Weights of a small image classifier.
Data: trained on small charts drawn from random numbers, 203450 training examples, 56.1 epochs.
Rows from block 3 of a small image classifier, named by matrix and row number. Rows with one number within an expert belong to one neuron, the router's apart. Each number is 128 + 24 x the weight over its row's rms, rounded and kept within 0 to 255. All counts start at 0. Numbers have three digits each.
After each expert's rows are labels from the 100 images, of 14848, where the router gives the expert most weight on average: "patch colour" is the nearest of a few named colours to the mean colour under the peak. Only what is clearly more common there than usual is listed. The data: small charts drawn from random numbers. In brackets: how many of the 100, against the usual share in percent.
# router: slot weights (model.blocks.3.mlp.router.weight, 64x160, trained with AdamW), inputs 108-159
# up: expert up (model.blocks.3.mlp.up, 32x32x160), inputs 108-159
# down: expert down (model.blocks.3.mlp.down, 32x160x32, transposed), outputs 108-159

# expert 11
router.22:140088093110123139148150137178136136123080166142140109137173148131148157097103092158166127140147141121153150092152121169133108095143148145114119102182087129
router.23:159152117116119128162143125145137149086152089154109105084146109138161167140114107130149106112107097168145117141135114144099131127134094122133128124096140099
up.0:086110126117159129127149118128139124131144084121136182105102142143136123102146149112129129117091129120120131159060149132109119125119152088158108115134123106
down.0:123170081115097129121118141112102142159075111134111141147131158141144150126075159127147161083104111133132137133200121137133133106131114101137127155104114102
up.1:082114125103113191141119110154123124127114129143115119144122099156109173126135147058144123151103122117112132097170131137109133142109094177120116107115133162
down.1:130172130091130144126115110135174093151121142107102132148108150136096129127111106135123107136155119120147098091112172098149092129150128156113103104118071101
up.2:113104136126138096103131119120157102124119106144104096140152128102184128139121151087060128135139138121105112077121158085118132121143120151156143139151137099
down.2:142164110171111150171160152122120135095126116156116179104125154168066149077125091120129112125130099110164116145128126121127123120142098169117124083087108099
up.3:067091161125126115115129135158150127108165112125080124128112097095129079142164113129133116167120109148141091101118118113094150138078150151126114132143087092
down.3:148121110138131152151108125149130157117091128174167132101098116121145136160090138133158130122087131136093101166120126163177131156139106168109098125135158113
up.4:087162144154085155114109147148091097140116138125116149092171164145106088087108134132138115131138143155125109144126130107158131125094097146130123173120135142
down.4:154109132096159132128131097136162126099124121152132126160146119114173141156147109199122156147098134133150125138103114133109168145158134134124116139081127116
patch colour: green (26 vs 2)

# expert 16
router.32:147115104094138131131132109130146148124122104161120107088158158128164163124134115162178112117109116155128143110140133097110141095123130137134127184118112089
router.33:135113138122160096150149116140167117105090114147129107110148156137152162109144160163141155113095094161117105084170125091133165101138162113141115164143115105
up.0:119093113116146123085115152120131123121099117141115129145158142162089122105121131127129177120129111133120174137117143130183106118127105161102117128125152094
down.0:181159151082139160090126157129096111123143143136146155150110098169128122131163153155101143134099146113141153156149114101109093086135119152119148103126114104
up.1:130107140082132106091102162110108108087111132103152113110098118140111158144133146125175101135094109130103105114110129124127127165141104150145152096116186158
down.1:110145123086127144148140119140142134135102121089156140128178103153137149071136090098108151126120125090124108115147142146104090135142096163112081155129124111
up.2:132165141138170119136125162150144121106105114093124131138155100121150177133121152163165105102078119109119099116148114127107129135126124072149102081129102148
down.2:109113151104082128151099109124158100083141131150149093099179140116123150110105131117091175137153116126131148158128179100159147118115103149131176138114172138
up.3:134091147123140163135116154146084120123097132096088120146107137151092130166145156120145123193130087142075121128138083130125139116157166124157098072095124114
down.3:096122142158138138121122097137134085156155113139138146100150122179146164116117093123154154115145137106154160121146114126120120162137100149172141121144125156
up.4:119041121155128114154134171162134140117101137150107151144110147122132155147174135098113163122108143149121071141094107116132112130134126093077145112132167147
down.4:072110098131121105159151082137147158130111141119154123138124134128174121124098137164124117147093122106136117131096135174149136117113122071141125155162141160
patch colour: pink (66 vs 17.7)

# expert 17
router.34:162150170131129100138133160138103161118104157145166123139115145131161147092088135161137146145126076133134114142135123121175109138124111168155119155092130114
router.35:152095135108151138141104141145135121097115121076122137100147157094160167144148154132151137103110084131144112098141125111149141083145125109161124160167156132
up.0:133125153127135079134108110079119091152158104135136126088114134125116121121137126131129134083092073122134132121127105154144169095141131072133122142120113092
down.0:124095118096128180095122118141097151126124116129151128055147147159172130143116108137167159122129164122077118127155133102107141125109119147142099125100140171
up.1:084094156141129096104143114163123133129117129133143115099134137118108109127152148112153105163184142135134145142123132064095178136124141145097126141128133119
down.1:075168130125149122120089110148083129128165102107110134129133135169120140123179161129129113088137096140135139085145129128151150113145136135078132133179115119
up.2:164114078141123118095155101162164094152087122121149118143121071097115123096151107110142095099097154082137082151151143141111108145118130131093108118134096126
down.2:149115133141136131167152098123093132121126141140142112110173158114151113133147114169149121102131155130107121142083122117138095125162197138148102103103156135
up.3:121139124133129151163153122105140117132103128151161145116149127119108124093108118106106123124098089153145086124138130183093165124145166119120164132107127087
down.3:144086114122119144146123119098109130138156163137133130136113095129091096156094162146111120123117112158179165160115149102175108089101114114131129136126093113
up.4:121148148091161114136149143124165145158102127100105110074155106091142165149122132115104133178125117138109122126160164095095121107144103086126109104118134130
down.4:130140123108133131135120111138093148124100133143132144156125154129140116151100127133111104135117191108138069085204109131132119091113105140152147129168113107
patch colour: grey (28 vs 11)

# expert 12
router.24:105132136118099122141122115111097149088176130133128083118097143155145086095138100169157171115108126158170121159144125120159139091166098131134112142105110101
router.25:099145139144154124119123139106099111146139139100091145122102159154088118121096131139131128129138135157119122116150126169083163102151125095143104116096136155
up.0:125077156141135094121122159136140151116129087159124176104140158097154122145157155099094144111106108117133127151139135135113091133124102084141141075126119133
down.0:104132106133138148137127127069154121157127125179138098134132151160144129168139123149173140140121108120142132187176106176117138122129119152140137158117135143
up.1:123102154125135121119101120111087109116097157097134152093148193104114124126093120173104154137149148168137103125105154099156193098143103107141126120115116132
down.1:122153102115151136137161145095139148134117145146163120126080161102087108164119124172165143167121084113122176148129156172116098143137119159130104119131138118
up.2:120130101099141100115129134149081148100162141129157125129125092106136136159126120123111103114120111138118132148128134144148126166098109121159127161146109108
down.2:124095109183100139118139134141136100147164136122128127115161096101139154104114166153111112138130138107094160144134067162174120141099104167131134174138164068
up.3:134119098137101133122164094134120149124120110145121127152135178121142143099091126131125150111119136090143152147120130153128116122152135111105123099153114132
down.3:133156131133159125136111101097146168175111121136164119130125165119129134163123158125135123106115122079109121155158112158054148102116109104140090118157116119
up.4:113117159107143120127102114126176091128129143137104133161091107104129142159124090124110112133129114136118127126168114084125185137166139142161140132142143169
down.4:124148156116084136130128116164115158099158129137126071083108070114141147149121111172138131122123152133106130130082134173150102064130123185111101097129124132
patch colour: pink (46 vs 17.7)

# expert 4
router.8:145141108130125103118123124108104069099132123069145158158107156130092123127105103128143162125127071140125113151082138129099152105112159124143131133114124203
router.9:129114113105123154180144130127137111111103126105147106092149093111125159112127131143155126118114095133180108130129118156112083137156107178123124133166122113
up.0:167129128168139116162142173114144097127137083141108104122104084193149094118107108125175078119143119131131131115092114097154086114124107122139105113099158157
down.0:075187119118148132128127104109096151128124127137159136128099140088163177111134104102152143115107126111144123142171135137103115151096113155156129111114140113
up.1:130126116110129136132115118124150123141109147159083133137124104117119110140174128110142121125136099107131087053183111124141142162159113120129048108122146148
down.1:155105111112131121091127126118138071102148102159142131077139150136108153157154114128111168185131123144130123111138139123143163147106147122123135173097124119
up.2:099156141106100151160151128129160116142120112135124140157131160058146133140157130121117141126111144142162119163161157195114102123093146074099134125153145142
down.2:142092144169170115104122146113107131080118128139116117104140085149103102166113130138151087108167126102122161112150127142158103113129119165127127130120136132
up.3:108107157148129151144133151119089109118161100114082114141083134122118179120085103124124084122149139134104131131124151130137122151114141147183174114136137099
down.3:121120129151081121148126123127136162119125147171128118143141134169113096126110116169178126124151076113117128138155132134135152102123163142136132137109127144
up.4:160119107104170119132171148147100116113089131128126153090110134146133065113115155122131098155163118145153104114172125084093135125119120172113140153090119103
down.4:135082130140106105130103112122154135112155132117120111151173111132139179163146125159131143144151104116134130146094110095169138129126161159151129132112096133
patch colour: brown (39 vs 10.6); grey (30 vs 11)

# expert 6
router.12:148120116090145128148133148142124123094096094077129136109164094098148133135136163159172162116113092142136137112155110105128122105146142102153103148126130132
router.13:155131101117138169106141148143130105083109129111105136088166115132127166120129110151157119111128107144179088083142146123071130118136139148175111092126119132
up.0:175137130078102115137138114122101181155129146123170141124117127098117159123107115139129138161169113138092076111158153110123129109136174111144139159118084124
down.0:115144159168122133140106139162146138083130129150123098133144135143130116127157140105127143075072158092139135117122123129105117138128125143095094122143165053
up.1:134117139100128113094129088211131117135151136150129101140103129126146150106158119122103134111113136110099120115126107156173121131119149118125128134100157119
down.1:128145124152146141149134139056126106148188149108134139123115172137139132103107146094181103143138096161102095143144133100084145132097107151135144149113086134
up.2:119182135146166106112141135135104138130129137081166095130118086143189121168143115147112132116057124107144123152161095149112111148166108110142155098138126129
down.2:092126167118130141154135085200123134123127101138142134111155148160148114109105142145149159156135098132099143103104097110125147109118168086135116153078132139
up.3:145116136128134065096141163134117120131113153080108085144105126130161146097114147172124107102107088122155156156145154131114110136159110144125103103175132133
down.3:109127146089097173133144140150161126141119119135141138132184140168086096153134112147109165138176150119077071143120107135128124148107105115099129120080127146
up.4:158149126120107097106105123147100109125135149137102112174113154173085114144136174112165140089125143122155140124138158120098096138115160157186140141124116185
down.4:072130141133129133117100104124112140125096142109138137089131074163106124097105156118105149160129134161117146150149084159113110104129086160182122094140139103
patch colour: brown (44 vs 10.6)

# expert 2
router.4:112129134118145163104141144133113094075103147080136133136180095126113162104156139123131138132109110147149097119132141091075124129126175111118106121133130113
router.5:164150099120164122172139124180142144147130127138151174118108134140108137096146126111128142146107071100114158114136071080150119136138108137170104117114123142
up.0:159107147132069118153139099132121126132138117153107145166162110103128139157177132141146128129162160138115093113141132108120158107111107111092087167108164131
down.0:111122124081168138142146142106101182054103134074114114104111105156135182158135096147146096109111105133109121173124100130116160160113109099115097087134133126
up.1:133113112132122140079115137144146128096155111109147174124123089095170119113121124131124100151098156134120143156112154078114126140129101108134146111161122112
down.1:113119142101148123106110139137127117130145119079094131085124144123122106157069148114101135102109130115109135143108122150091157145169138181118145156116140149
up.2:174152118109124123104124133082095121093139138142156125136156100157162158132154141169153124107127130128156093128137120092115101110132127169135105133149178151
down.2:061117120162150171175101141124122100171158122134136103180113125170088105113138152166157156132117167154144121150139106156130097143124140100181080135106147126
up.3:137141157105156111113117104107134146133108129136141142098124099149098138118151132161132095114131135109159103119171150152086154129131132171111102166127160146
down.3:139153116120114161134122136119130112148154136099106132098126105129145150104118091130158159137141169116154166130118131151077098101172140109105113121123136118
up.4:150113115123110108141112079111105127145129109169146125068139149148120143150134142073145155115149149146082097124126089132112139153135125165132127108179117124
down.4:163111148130089140118153139128159142086105140052177110146121167118123129138174194175139144116135141156086157106107150156149102148151127077133134117112138117
patch colour: purple (33 vs 2.4); brown (31 vs 10.6)

# expert 7
router.14:130105142117099140123088166109113090098124113118136148110117147082152102135096122137120146142158117132163151126094122127137182132167137175110124142136102125
router.15:153091121120143149096116175053128135126103080157122142119107141137172120151109165137159113104132157105152111120135092103166130143144127147103102168107146116
up.0:121117083135113190164094127139127101136094145124086167154166113135172118154138134091098122112146110109120078134112110166138134101136107128139107115143113114
down.0:142121158135091121077142139120130154175138135167081144140097097144126123141146145139107109159088152099132117128150141147130133128147133154094113133098198140
up.1:184104146116115096083152147146185118145137125136132120137113123123128187109132179164117127123105144057096142144108140151127161125126180131129098154161113156
down.1:133109112145129127102108128185123141144148142127096128122147129107138145137159143131109113165122127165107146136145111109124143115162077164139134139157091139
up.2:121114110175140102166158119127136109159150129108149093148121105152169114168157193115127114149154107120131118121155158120106169170122125115092114142042122101
down.2:101081130079148132122138121138146168130124104131100109127145124148112138115079081101125100132153123087135131112142075116098107102124145140180148122151133157
up.3:107149112126134148157178100106107166104098142140124140132123148123158125120106179139119147164113114185114075137160119130110097167121097114117092170133142111
down.3:132096106075147135172107174157129140109157168158142126079177127133100100118159127149113177134105133135153148105105128122146117143103150137139149123154150135
up.4:141101182121095121124106175118146138145121163102130111104127101093143072145123121149143128109157098150118161124119119154141150121174125167114120154132137110
down.4:112097089109162143118109116124069124146158149139109108139134146150121110141128147148078147109153130100111078117132138148141151165129138133126119118160121117
patch colour: pink (78 vs 17.7)